config.toml
n_mels = 64
win_length = 400
vocab_size = 36
encoder_mlp_ratio = 4
encoder_bias = "all"
encoder_moe = "soft"
encoder_drop_path = 0.05
encoder_patch_size = [16, 8]
encoder_positions = "learned"
decoder_width = 384
decoder_bias = "none"
decoder_tie_embeddings = true
residual_init = "none"
optimizer = "adam_atan2"
beta2 = 0.95
Rows from block 3 of the audio encoder of a small audio captioner, named by matrix and row number. Rows with one number within an expert belong to one neuron, the router's apart. Each number is 500 + 40 x the weight over its row's rms, rounded and kept within 0 to 999. All counts start at 0. Numbers have three digits each.
Before each expert's rows are labels from the 100 clips, of 14848, where the router gives the expert most weight on average: "top examples" is what is common among them; "band" is the frequency band that holds the peak. Only what is clearly more common there than usual is listed. The data: synthetic speech, music and everyday sounds put through simulated rooms and audio effects.
# router: slot weights (encoder.blocks.3.mlp.router.weight, 8x160), inputs 80-159
# up: expert up (encoder.blocks.3.mlp.up, 8x80x160), inputs 80-159
# down: expert down (encoder.blocks.3.mlp.down, 8x160x80, transposed), outputs 80-159

# expert 5
top examples: everyday sound; short reverberation; reverberation time: 0.15 to 0.3 s
band: 250 to 500 Hz
router.5:485514479521515417462512565515463468488533530521436516441558459493471455524441429549564541487479540524480535496447579534498487428543546545520497479482478481447502479593554587501409528522493502523448461507518506472493496510509536497431569484
up.0:498427467526436491489519449513462541438480557489496554527435491463531482503556463461442462536539570427568507542566509474522492551384427492484552462535487433499527514515456498553548495524571490468461480518466550481483431428498509526507490517
down.0:448550548467504492557473483518516443474504520557486532557508534462467451406472547503489501535424569530442529416459490482518451483525461468541469536486569526488567503524521480465483523514575428505500551552502502510488452501535488589378549507
up.1:522505471521553517458591566537477496488467499477473474447537541507534505517485542475560491468497499506534542485457506487470467466530414486585459479458512497471557584538539512478393573608476522443557499533495512515461526505491501549435494433
down.1:491504513505458491503535444485515494457514540497502495495540462490442507700535493445544550505498550440496413556532433522511482530530522572493443470528474573549478504448519483524489482488492535529455519441464464457456486500465532461458478566
up.2:409503476495550519453475565509485535475428527458531467497522502498479471492540518542517483503513487495559485507478492498447497458515521542483561517467496511522495530476518535515449588534523479444551499445408523477509544460474451503510531492
down.2:527426444536502488512525524468520536500517526439551407577540504502484554504498535480513487458570413519492435499481514478501482468447500556466470506521393519461480509470474440555528533522516463490555467500462517536490538552478505490458439521
up.3:507466486489476485475521504494552427412550504501521464465477453507462535498498459423515459475522467555492536496524547474513452547519509484503443481552532444514597476515515423508515542467440498527458481493410507511541498587539451578510448517
down.3:522505451494527459499476457499604504544457480489496521542465538524471501528482513544464476443483514475515506464575488479483548422412506467470545490531476486494482506475507514501528478496488489516502530559510522572562487480602511513451516444
up.4:491482513544481505489534470509578498423481515505518449504466566557521502500506568505536500525525570586526565521498508483478538454493482499489499439423506549503470556495482457484507498516402474451520436496464484541479555478511492512537485444
down.4:496541503574473473512534584482522420594504534512512495489582512508442477544498551524477485461542518433516462446499446480466515430521485478541479470502472507505500469523524544502545469533437458433526490495451530493451524526544554467449488495
up.5:535511486505500488402528532567485459500398515479461546461438506447493424511511516484475568516498445473508467494519475471516435545506483543518466528415529419541523537484438487489517475476567473518473572521571486461524496516504488466498519517
down.5:542535481468520497483473550511470468489500508467510531472474463485505524442442500544504481525495425504423485491508487448452475512473523568527393512513581466428482413542595530468505520516535484455518541549463481467532440511569506513558574470
up.6:595518461433511508448510514482483510565558493468478543508507563514499508512496505539445582465493430407524540515431533498534606548501492515433467457517503553463486569479497498591502480519517491519507542493511483481514451431521512554545478460
down.6:460564465484614474562450468502459526554524478496485479558497527484504435520487472483471494510473466505495495502442591545542435479458537499562559517474505534456406498477474452489561506502492506551451510474458455482488448534577449504523532483
up.7:464478520452441482492541507535470464506469495470507543500499497493578513512444436487445459529456491449454465512489508595514554500520536521437537598553526466509567531495500471548482482455598540514493561497467528487516494557509563470469485596
down.7:511456566468456425498489452402506557429499482476502519467495535487560518558452501488561488527433484455579545521458527431466497477427520497457558551541503457487518516519501545497550524461478495504513389457442529529544494474519504481473498495
up.8:548546469536517495514520533483530480463502488458524434547475462483557439489490587492516487493478450583551475492539521457494551443468507494504479491433479497467491454480559522513491590512414465500520458513495526560553513450496512504534571545
down.8:506461509497480559569534487504497414551516516496531440571535531513533553449469539471455518419524524539452398457547503491492585492520546481452523479521521474524482491467478470516462505493452482490497481485475542525473451571504502468454524464
up.9:450567497512545477461471538574533548450388490512500469477426472490514459496454539465561532477546493465459464502545431508417546441529506546488552477483482576487411515472521526523489473513424465481454563459464462467486561482533462570515514595
down.9:446440563496419598477535457450545511439525498455552476483438431507507516540492460449468510496492555499451473478496421480482548448507452515499501455530550461589510526554582527483479508491521494502530527494523554509428475466459521485496481552
up.10:556474467469454513517578576518525487475470525521552459552465488536454541491567461538583532561539480471494457524444505401464477496579532498455476524500507474494529502453467516541484556496540494500444490556494480501627559491493497469513497522
down.10:469523523561568435491465506551519455530487392462490517546458509494516436462509488514446439411478502502444581459505515559511571533468482516526560522516551457492507517536480518501535476533543466589540518472527517498569495470598482524481459534
up.11:434445519449459509440502490540450499485511487557465487498561532421483487483525477433524471565487442482470501528495575538534483552571459506531435582568554481471582477521508421481503514459598485540564516458485546536536511489464401572484498538
down.11:493505468513490490443453527488483511533463480527500468589548548508541541500578502535524527520511480462510483526483480483476461469437546486396543578539496493484493450445395540517493505573510453515485499471461545518515507443594492489479515518
up.12:506526481570496511477503560498500497494501519515485477486530517566594490490571651430596493483599451493564530426454473516539437475513393500505514462455487520525554522522518449535460530497463499492562549479521505492473548442519406561442538450
down.12:570539545525428514541527534546512515518487507535496500549497446484487509578527432456470556471541522465425501492541447521458510467511486547502513518489510554523483512490544513486471498478473526482530525463490524473431495567543475466475475594
up.13:464519515494555459533438515455522488486519547492536515527440521538548469492481579501468400497571518481504541499544504537477516457404472536463519463474461497508458485520493526516503540536483450434476428547493490462471485475561528484485519437
down.13:525501512452431509519514620491455539559526586457531462501561491495581487428441490522491493499603469511529444505546431542503539534466530539422499447493484498480469493450467508455494479472473532462540550417485540524490491530503504448539509504
up.14:542430515467509543497549497489435516467479606466488515551450520450471525496505510517503504528504501534493526572511564471437486533521470477601480533518510482484522554472492504521457529579518460443495473459455553489534501493516504470536498446
down.14:479493551528508401576509430513539439480495519493503525476540536492449502539518517533464502505514534466449539563524591525527474582445569514438442527526458527530537470520451478529524494499461500520480524522452468478512476509453517464455557494
up.15:487457471483554536417459469566538486516500473541436598440447471502484503483498510521564494497565510603532526522561515528569504484414522472466599528496488477530560552532503490530496427507500528480553461597482453539465489468545502517527488545
down.15:513471545473480535530557552527534430540467516456492501458471598508469512542452586502409553546553463484516566477526531537498420483464502461512547467531529470517512540483463499545524478505450478436492527488519472537387515493499523528467470448
up.16:498450488515451565570515469473454501518494624514513481477498489545511467480602490545488460506536536486532462535425534463521529495528490446496479510547500472457503485499556508470571381476455473504435507497543588455486539465374490434495458520
down.16:512500535522443517507486520567528455498502471511452445489521452545502529552497527508510485488501626480478505515471562568438576512473507475476490576463483499521501505582479482498492500461475573434553516460484554470498441441472536553480492419
up.17:593439499512453503478606521493526497547442470532530420488512546469412555503556484549522539556460475539500493543436531432451505512609527525497425535492569469469527487434423503500479502453469514507478508486452452446587599452471452487538475502
down.17:468562506515554472442487528492494446526497478479479579568537520480491452472507520475450432449476480503484559490468509513509512526451485492484495531461565453496476528496471482513558459541487541608521517560547513487584479504549449546498480533
up.18:503578487536520490471462524504514402483521496516466551446465492478500499507403466504461516450488466502468549390466397496495500474537535510600480520408487523474438555506520460462521587540518513520445494510545445498494503471511563488501510456
down.18:527500542498476508521472466457563507465467545464516501520441414500509483545491500504507623443468495490467443473459508490543506538440508569537500541528494536524464461450571491532505476582517515496466516516544473525488541506466560531484603500
up.19:509549508544481495517597502530518522491494481538528426505493521510509467508520553513530479492509518464423493423538430433497489469492503542465481489385469553526424564480459493470512437493504473517404486514492457525496525498531509529524460481
down.19:506488570480482524523544458514585498469461416425541486501464441597498519512496447527532533446481542550436505522424534481507520507529523546572490509556569472504514489545570546445469474534453531504477485547496548539487586472500560455464470535
up.20:494446487511471564509480480482427428539536530492500534457575550515485509487568468488506423507575560516568385521495510547536428543520498434508490469560464513485558488517525515505553473540480533516484522466554607482481487533369512477473468445
down.20:504496500453470534504505534549469479512479462561479472493497480488535573550513503500522446505515537477550455474529530544496510530454479433483449507534516530522519540553414540527538522508469581472580520461480526489521485451492501505495492462
up.21:521501518486519497471516497490419440497540545570480526503518538453562518515469555524489487502494460440479616450448583593538505585538391509504455427404510484501526531538538514477485543536553441460573527531513511542523496496489490556458554474
down.21:482485513473410491536494491438544569526415514434465510490518471474518500591418501451545562503581509461452467563542467522479484553501583570408508516489443526524454428404495500476487490520478524540497544474490498499428506504475518480506487485
up.22:426486482475526515419570547521570481514478560485560539474526623563567490494525543489528408504623492513613492479497490525474493447503503540496512437468441562513519596470482519529438494479430539497561543528506453506538486520480476541480476449
down.22:529523531522442492511555575529440584525548548541531494516545465528482517619536482494517516478542465450523512505519444525447438492544487521448542399450459508502465543512517507537474486511512523466553557435429495488463495503445492468465432588
up.23:490458499454467452423545504485508527576487473484476527467501588516455577495476489474506492507532521552519522550529547574512526548470523522488478474524488488496560494497482457490506454432482554570515538425438436489499481487554556476541489438
down.23:485515502448437514501527544439494513557509523475534530522513471453471539645497538529481499484478468458523541481456545477477433513558520439444591491421568464472405503446460505510537497557484509473457486511473565574506496458491523511504498473
up.24:507466505513407496496535403534484429475419564523458494494488468478503493488472456508535507591516519498509500535549468481517475553496554526464483580483565399478463483506448530475536483471576499502434546544445486456543497491457483464513474507
down.24:522574556431541493448495461488470519622468446505494465534440570530547563467495584559488534534530484443477512431493455505495575550455532526508503559498551525464472460508561508510541488528503474470501490490487516509575491467499426479505540467

# expert 0
top examples: long reverberation; bit reduction; source: drums; reverberation time: 1.2 to 2.4 s
band: 1000 to 2000 Hz
router.0:511435616471507515446551493468511492507559533504411509481536534498460528474534487472481513497485426486408559467530548519572510506515405468532470439423555520515516500606489518486485554515535488514555471540586470571478497506472519479400496504
up.0:515508448435558487494427535541486479477507519535469518458419542560571518505459553492501490448464521501577523449514529432487483527494540525453530488556494465490581517513501470525431462573454531451525452524520497472451463527505501567507512473
down.0:516559631470476448571473464537499492591425475478503438434486480524466449499491409528459510502497527450583490553597493490417510506464593579506504494481548459461478523550565481531486500496464563504529459465535461491526577504518516525541529525
up.1:650484513492495491431533481519459465487538482520538563479502446505491511435485455510458499548550480428469458423550533526538515508577433491440487442518482526491502462516478494510539547449561487528500498512544516464448530523489488494529554506
down.1:491505545488543523497522510482553429468488546455445533481528455491497523485432446426508487538521451562496492404471505558547475518511529559489509454496457477490524511523498580503519469474492515539540462528539533467481498551531529519467465575
up.2:553492516462468508485508491475435468529560548513581525512517580462417533522496534487434559548456496478535454498475455463485488460530553492452475483449483549486467504502538539537534523437549493511517538476489476549603463585508491511511484502
down.2:553478500535461533445560545509494518472472509529552500517466473429523531449476457440511616554490382489501498417443556534516480515505453429448516493527491467498495563441506426469611503518539486535490498461435534448483452418448465483497532522
up.3:479502498527469507517459500459495477475477477484489476487518447540495520475492555543538465589451546440438507538526473537517490493496543544438560554554515476494513464522499515557498496581488505431508529519496510511494481450470553533525560526
down.3:493499532501493515501486502452534485454474491521515533519516485507462512534454413535553556478502476544531514482444526456459463546535528522467488480526445456464429519495521504458451544499467531520472490464500502464423541497530458501482476548
up.4:514470447383446455516510475560478522434446501531453524477504468423537505508503454511580562486550564507543492521550576453493389598499428496509526504552477490553525536509457501478510514516554464392501506502471513465477494473501477464483531518
down.4:482570560605513488495481492529499501542438497499461528554485559539524425567505442497484516515463459499517556477540490541515458432466596506514460529506428498473539462508525464496467490483478490553530516475514464462565496524567498534455499496
up.5:515484508476525472492495520518478471399508526517477546489454548581514483460531555530553468574524507444422485496455517494519441543539477503517468446584488500535550430504472458523470541581528514466486499529469510537598523463541423516546551462
down.5:492573530543532535530495456501522506452453575491462513477464446552487483544493446482508538502467598553483472447525492546476462515511512498484492510490389463443467472507515554452507514528468501454548392462489499455496575483517498521502470583
up.6:519493522513521470539510569516483465548507499516499466435519492506537498496538535506466522512540479530578459552490567555521534522466488553519479488476527536515461467492459493488493495425511453481500471454538441458450500525531530483490533485
down.6:464528533463472467515527486516474477581462475406491489468509498524508460402531552492500505519528500458463489560539463532543457416473436509568518433481511545505512456461578574462490464463558509459446502537449464545511509488533540489503575527
up.7:461529474487586511562470477461531495512483504580441544481377486462526492544514530582571533565462524406479578588462475443461504544462542485570520487461481490480534479484505504485544469496486453470508513458538521535434423430507559510481470490
down.7:534534581491551470498422491519460487516487539442534535495492499522532448502445469518585470576555556511479495500494444490504390447511493507428494427499539501430489414552530532534489508542548490518525539491436472516517520464509490507524474492
up.8:477527508528465513566494523483527483495501522454553496518425494540416521528520519451472435414489507486590471580531476522540505469440519549516523489436525529513445478490509537578542484484453521475515511479530484561457477574547546530502548509
down.8:450566450499435440411529481462513500536488465461554547470482454484481476501508579521539518513471560413444535546435502486510525520409475484518451504507575507485513416438574512545524484555534466489431529481470539518501520515457565527536499523
up.9:454475504592484500396507477548427553551483506508474551602430490521510489465467522535468493558479481531455476476524525481468567497519482493506521544463547551446491512493543390526476452500491484507525442456507534555471567528501477509476515489
down.9:563427518502464559550533543557515453462585490483530524496553570524515496525399571457492468429506523490514498421515451466512476490477451494502495513518478511491511563531477470497533500518498446458540540535466542536460461528518473511502504476
up.10:460529495477512464497507571493430477547491468487446548507500571498541457532461517482450463533528514546538466512516448497500469494479466549450481496485466499464491500535454503495471569540481503488504527518441459541411515448509509489471487454
down.10:456499532429520530504517531510480536524435514515554477508410465498469457425483564503504469563441497483519473589513483493547523500487518508480439543503540454488553492529520504501454545547497479502491417514498386606460411479393452516498529450
up.11:457494490549460501512562494477501517482504528535554448534476490466543509492535462451513481522476479529471561482485410468462501566488530443493532502515516510514506545492492549476522515531463565526469523408473520452499498425465469451526430481
down.11:476522442527492513475479546474561521457548511536556427494455510480469507466559483532447479596569572506449510486486545464517454466469529504490468552435496446507472521460546433473540469498552489471484549457454558508508517449472517515505550549
up.12:473510504474467454490573481498530586394497480473527495469533525553549515486494420507498493482498484519404505514437468523527549479505528549533552484503522468527499464479501472435473481471489488507504526477509434515612546449511487501534525528
down.12:514547454506531503534443476450467535524560511484503496438466428531419531472519466509449492589472545516553485552479462488525498561593471494483461542462516408477542445498487553533563511534458456466537448486503527518526519432539476500485454535
up.13:447523476471565461490505526477395499494505554485442545512479564513564455472455492537493492582553490489533428532506448490514463518504446524493527514513479480492529453495472489484466548556525517489510489492445438575510485466540482545510503450
down.13:452483539469537551559471463414513516475475483538475462504380460514412482478490444496514518499482514525542464499536498485435524508473552567496486507449529431474556527537515517480433514543465471480520505524476465527491398459453503539545497486
up.14:468508532586507487505498440536469529516489511458517439620401517487475507482466529525523413532511524527482586520521530467505526491477493479549527555507528491475532532494474441542532525494427507497465475493494507548520540442529478507474453414
down.14:549496513477521525516490528529508490431549473508499526535466495563532525512446538491514521532484500472523478464516448542488446512435480500495523528481510533438489470549529480571536578539541468452540498505463545467484475504498466521519494535
up.15:418536522498510459581458513479472479539490553492411454441437479424438549524495491517456571541466490439531519477512494415480475435424496481584552489395550485489475487491515470514541537504509435508484489476515626517490497500518584485488503485
down.15:520509528481501511465551466572462524527528466460460529513522432517480434503483476503558465500476579509514511526551488528542510481499525500406499508459584624442471449491509468543549449441567570525503473527459515494495490505466510522515518496
up.16:530504488549428486452543467449464490424477525529457526561492527474483518554535482468507577569471494534447499463553509523452497522488451538480500503557523440506548539504497536480500573507529504511487593538472428502543508437462548489514491467
down.16:498438560520508550547492508457528504501549504507470495456520474540468527437540464475427496561526475510530533513468569490558462496511490426419460541485515463481466517442505487514542550542545510495520479441481562471495546447453480467449465497
up.17:549471454484455513548463490537546517535536413474519491449501475451479491407541489487459452523498515500508502533515497507425576509539578510551530589567504512541510474450518439489512420464482519556527516430512520508529531568540504444554529519
down.17:504519479522521452498490549536537457499548500443541474456461490524506567543496524493536485530446518499404531473455493453515485522458500518444484558521522494421531461489429543520500498543477518534467488467438493515457507509543575550421492524
up.18:584510503577533477484441549521463455550551420468481494486516483505544530495520536489487506496487522515466525512516502486556551430428579505484519495521430478496512462519543490492390489546448552500507425571527479503539436505494565530462542508
down.18:529492530447458487541510486526475443553503463567507412386429428546475516474528470568475544514531553469610488572534512518414574526533463556482527437453571454486474484569508485484531556442479533448468495466542480476540563476467444489571465577
up.19:463523461436508457508471566490471519538500506522503446529559524504442449505506442516436576555532537488642513499495483513480488506432505549492488522510469509513443497440563504511511525458471495462459525499480562494575538530532330481531522457
down.19:559529528443482412513460490451600505392485414511472534459507488500469473547453490582472500488544515442490480475537478444422496559527560548482544520537445524564531550556450557460443555540465464518533521485494468498476520471537503490563481502
up.20:555515506523464476470519491529431467523518423500516486492535470417502528507585527515473495490503560482535492596588579498521545519479478543457442510524489483472547483498445523515474443476517469544570525477525475506408480532509439462503522504
down.20:474512651546474454422482547549555454543473517456433495457518419551509444533507533438485529520443441547530583490542510536480491535494505486548507539505473576485506458499546536517484566468503488503460485526468470546497529497580540491399535524
up.21:550467457457450503546532482495497471557513488479564542496550502427497488426491531496444468569515504460479520634483458524451553530519481550570463563498528419469473521452490490516503457454476521508505576402463475453493565503475459496547447511
down.21:482516453549514552504535504521564432450531497479539532521468517483458545518540572441506448523502470532464535495489464487523523537425523491462435573480495455430507521439498537514503470561561418510524549477495575570457437541489511519431480544
up.22:438512488477569520555390472551484531520510560414545427487442525524546504491533538499555502446483480484481481541425392481522434477467438520507440466497483507457534519529491497514437468608503515450512478541547457512467537534533488540491499485
down.22:517524564457481506519508516579515511468487433528488536496500520477497479541491445493492532418486554401482532461476492464459504542419574504556467546488510540476484516537562464482498561524443396531540476526519498438495500444495478574604476518
up.23:532501454387402516543503558475516485488466488476590490518556492504494529402489511452497445527512538464441449576375497478512483515480553548478503456509520496554485532488532485474478435520462499474474524532482482500533445508513508486559527574
down.23:511530539538545495501518437515491480495498461495493545568544531492517506577505514444505507431521443461551561522503461479437484519434605531530445484447445483469533502509482542523498509473474455531537531497547552442456563492561446482481444515
up.24:495527548502477455567474515452396506530475511507425453529490498420409566440526495498484561618509482523541504416486516458468489476468484511565511536430541539495494515478498548525550545538504509499498485440494540514449528494555512493482496424
down.24:557481534494519488489581513540507489471491467513488487555532476501545433471491475418504547536518509449475441492563506580539487504433448464451471441564500556440497534520541456517514472415570573467504475504454543480493549472491523513532525513

# expert 3
top examples: band; distortion
band: 250 to 500 Hz
router.3:452510453538492521478469510466484456436486478534477590471554493526533502531504470542544519516517553456476538443505532500508518502478514485443581413538497489507578536555541616505575592475517446432501541516413511504482437435500516561566457522
up.0:506506446444495476468501531515494454535487521433533477537549473497435461454562540535526579470441473461593516502475504510513515554600527491503480560547503524538505398456533493531516478434456543552457486472486488481430468547555448361594524544
down.0:505537518511496460552523505570519513446500516468460499569458554515482452588440450483491447578523458470469554475463520583478542486434462487531520463473455455450462504520518512509473499549544483504501500451517492547478581501531516450508452533
up.1:532508442443492487439450571498573484452490530549401512523495513495447494440533504536532496453548512450486521473446504497482501519571513452512508463532478538440525450439555493476513543601424516516446495446458553446542513516615495470521483537
down.1:494502549458525508539512547595533562496611521472533443585515506551474432558498504436490478534516426583434483462489455556451513496443520519468456521546476491484494521446557479479444501456566532535477507472512504585481491472569506512499517479
up.2:523495538512529490575488497533511479551455515465496524574542474541514502508398497547477451585505519512507548546554554505543450537464507479497545515494512493515504409539473525532490493552478525453534455575500467570546479496540542494476529495
down.2:517540467554521461429562465452461499472442447506519467473527544474508438501519490581521552505418488460443451442473471502462497427550463484560532481498477512557565528497463464596512502491563454478531517499539440515493522518470547534526504501
up.3:453525590524521529425482501468550466508510509550523484486447460506587482552527473489430524483486469514479484425599479583513594418444519511517547472428509521475457517485518487477519485506461438522475526448550573463526513442527542532480551521
down.3:538478468559505481511552429458438468514480504538507519428522547508579548479446529588555497533468564471525515465571415479501499493568519482537477551515496493526500487516465490498535505441439426472502459551495430461439486481518504587497502468
up.4:479462532533498518471472480509519476506538517553529453377526505530486361528516526528499509521476521512491481493559428563407426538587441443488512489491472528528490528525460466498522526482535539496501551519495496461489521525540462476484502476
down.4:599506443524501532515567495446545522524530480464554390528438486455502512499502513499515544563467449437509499515528442499527512467520404510519462466519529445499506501483532446540557522553508418484515514520505514528476505523505503459452481500
up.5:585530518505460467485500468517483522530469463451492492578479484479580515498504506490464475469474485589486505493544540491576545487470497574478480522466565470501520409488561505545482449476432448507500447583512551558479504458492561496478501474
down.5:578478452556488439431526500543433516537516462502413441391539479487565461500477540600510492536515510517541454465562481456454466541548473562505544500479448489572541459474392513486433530511463510469581521502504486467456534527506520496554467476
up.6:481593548414537495455493541504455524463503512531515516532523559543505450502497468526505467447469487527462469568470397589562565512484441530472510432508481505470550543517462496459507570441458536516523506413477412499478498460508489524495474516
down.6:519532464469493487484458456478541487498473520423484456441449463498537558472453529530595475556562495532500517492488524455566535473562547533490471489546588427426579468468449506496458516530525528465542510470558492486536488583437512526505397500
up.7:465478471558449568507467447442531484554429575467520461477511479515528495467507582568519460408457449548517459594468463529481503517522517462526477477527481504536494519507509487441502483458495579511470513502544496460422514490516479465535504434
down.7:497458564505499562558529509528483503444477489532586475547479471474477483534469498466479477557575487435481482470495543531513561466434535468438470538539467463444477469483558478609459438510553483444549479511505579558483486530509512491471532466
up.8:572494449558470486518545438493506462500529494435514478538506495434590439428551504461470466531565479496484448471518530486488521497499501485546495443483475458464485452476536491457471455461585480510468549531470511586537471534604489453518542571
down.8:498461562430494548551431493458514481469484500512468528530544478504484489551516482473484549519481488531460428522484487497529546553494472503510463615550512456576504500491500562474394467484531519522510463529490516533438426444512465447506515578
up.9:527451445584483506498451508516499522505502521529496506513492468440543545517531439484546526491470463441530467423466607496512498485467446546476500469498452475579501576504436473474564469494467465439541508512565456533468480560456539483466586431
down.9:468523521537468521476519560429494442495478515478476550422537489512525480510452582473516458550498494477503510486442442526567510554477507408520534560559496465526532484445510541542511496509491534469511522483497500542464512502516490478477575474
up.10:440497520574470460524469443542475541468455503590474471491532449514522442532559446532522471537527508541521471498464528557500419503432481458505519510490421522498379485465552450447510530505529493450417502462493524454487509495513482424442513512
down.10:452509518494489554483480528485509442477427572491448519459473548509487557504470542533512473562446484480494491457470541498519506425429498533535544570470585502393521487530502504454465457527491454454573454555517563524453520482480491469417497482
up.11:522497481485484488527454529477559467451466555522449509451480493497457523431540530549529494469525540441519516539476494528516504492581500470526512515517549488454503428468517495472533432542408545498477497501467447454508561488559489457553508506
down.11:491480531493511448519541521603545538557573434502538450484489521522462395561455494460481426527531473508456536465516508583439540539467518480522478507551446491518536518536513497484450528500570562527517517518507528520491500450546514484480462475
up.12:517541519498561496515459438518462524510440503457559453573439480571587507505500501504546545515466507497564475513522473531487501405429466477457534449529466467527472501523521534519498514478481465439461418580576484512505508464512525501483513478
down.12:547558476505504500487495498500471506463441490496405481423476449506549548484514454558479492569509570467514497553564498528470546553503525522554554461447535570516518496491420461528454527459499498512484480441526419482481564550477469475541448515
up.13:567503511483538552478454494440506472548477560550504535487465488471477529501442543581506521553492430509472516529459532446439481519549497451496510505491621505519541530531491492524490496559502536451534439592520539555519539474479471523468530444
down.13:466510449500426451485490518479504609515471443488549534466503485465557543447546569542531438454596527456486505526476467471453539485521519452476504498568465552467501466413531482548473490484575479501528525515546467506465586539499495434564525454
up.14:479494497490485488481481531521510460507444444557438492424502550464531466491510384528492563475583518516539502533532527555440504497495510551488523485471509506529490545541510487443491480462486483511564540371498541484542515532504477484533495507
down.14:554529479558499561467582508492494445562466532503499504548533522511502515489459502426484551521421496496491552459449481512548500535472452511455483588513553496485507438446475545514512491437434425513491496469476450528526477502494493544449430498
up.15:575521431465480453494539517469522479462489474484496527492543508531492501484461435576484545474476510569514435479507501542545520567571511518455544459524535541509489431507477481563490532493516452507524517504457489535521548524512462411528548537
down.15:496497455497530493465538454526511481500511436527463441574473556430509497503569505475546449458438484512431527479492520460559456426538443582513491523492456470510480477457554600457430567478490450484510528523515452471557504491507544500491415505
up.16:493505469493487489572491540471536505505433551438433518510523460482520523433427492558526445498543462473460504531455474461513530472501525475520489542485508486491546440476534487501476521550479441471506481511509486477514559502421491587506484477
down.16:410527553418506522532493588501427556477512486530520506523536509561508457513514472405469456505615527505526503498530427459490509525532519501477516497486531511476471533423487518480480407441540613504468536455564514505487494519494449487519529462
up.17:494543455456493435484529476503524499505477458507469449471513563518549418496515539535507526467522418519525458549561472465451479583558519553502486471519481497521479512515451460507490520493467483492433532501464528503542521542505450568497462569
down.17:536506525487442542548464497477499517449524517528543519503470549496544433510483518436495563543437526508451547545463485506583520482487441527508496535557526467449498442492515481466454491483452499525485483568504506570469472554540549530435473587
up.18:477477560499553521534502461453536561516488554529560496583463534503385575531486521431511479522467484486458508567515417506514488545469401473507511552536465503523490482525494508556498492501510511483419526526465420478504509490482431514457438464
down.18:558496457552526435513501493532514485561495492474455482470464473476480550523469495513515492466523534441533565521530578524486474475518423465542486463485472500494539517492487452545569581476536513486490494534541454423515509607529507385507450474
up.19:514535567540496407405482518443501506507504465545471466484491492498538484528546529529425447503565501502556532488512510564541451490479490478476489416422471517486543463535556484538495492504540478501546541514548602485534550497518518501467454477
down.19:576539479575475437472530480476414523546465443522522450505561524477477475467500477536570499509468493486497478393512459445466535486589571519478509548546475493554535503487432472569509471499548410498506533534507460450441518499465546511531522443
up.20:530515529411534445477512506481542530537434439491485514581504588520526496472434515434512449513587499553387487583500524520413513515448547536455516468511473522429545474477512494446444499465494456550511518440444453450493478480499502456556462499
down.20:506496496557525561498496513585493491538486471483437484494447431460477531571497477477507523484477465583477489531501500515541515504482483539425447494479492483512531460510495521566481502467462480550476469481508557432459424511481533572465427483
up.21:532529504407445479515547527522485518515553507504390556465428517388454514479480459519470545518558518493492493444504554416529526534556449430529479627490583505531494457448512515544481512502510478564552489417533455501500469452485508493552529551
down.21:475484508515501510453484449496634437513477535509508499503506489499486487488564551445466443547479521544560545507466508438525473527450510455497475558469458530436549446493527535479435467559435467453490474514509505565516500417491531436393465488
up.22:546476414624446442454477532519474520496471490475458517477500495447597430442452504473493483529605536544528468475494572477526499452476512467502510426489422510483512470496560482508531512539576479509525542455470555508501503507601516511544509518
down.22:526536534502539548485528509468479533542537515519457456548549477535472508603540499503499546554446418563415410483492418500515505556501477489409440556581495477556489477494516594484442477531517515478445476527508497545442460473506517492511550534
up.23:509532492531607531545488517499480561506495486444545416589485466530455522523517550510501504456462560437497511529515439501500549475514536522472484523538380477487504419525491526566515483497474574481522403475500501526434489494520446525476525514
down.23:554519464486535466531528524490444490512465513502464558492465530515564528498480502588536478480491512489486547476515535505564532501515425485549494441456544467478514478507474521582557550461483504490443466437535397497509535566483471467571461513
up.24:503496524494505483512493494475545506462457458554518491446493572536541409507482527559504495445529512483464543487448577477530497463372486529531538466434485552458522575515499481489492512525466448536507521485494575479551488483482506538544500519
down.24:560506446559551527462564557523433501491506519521447495548502573506470521553538472439481569517392531497420510477528464508472509492536449527489444555509490497519440521465528484597478481442471441485556469505513461530457484547549467594426531513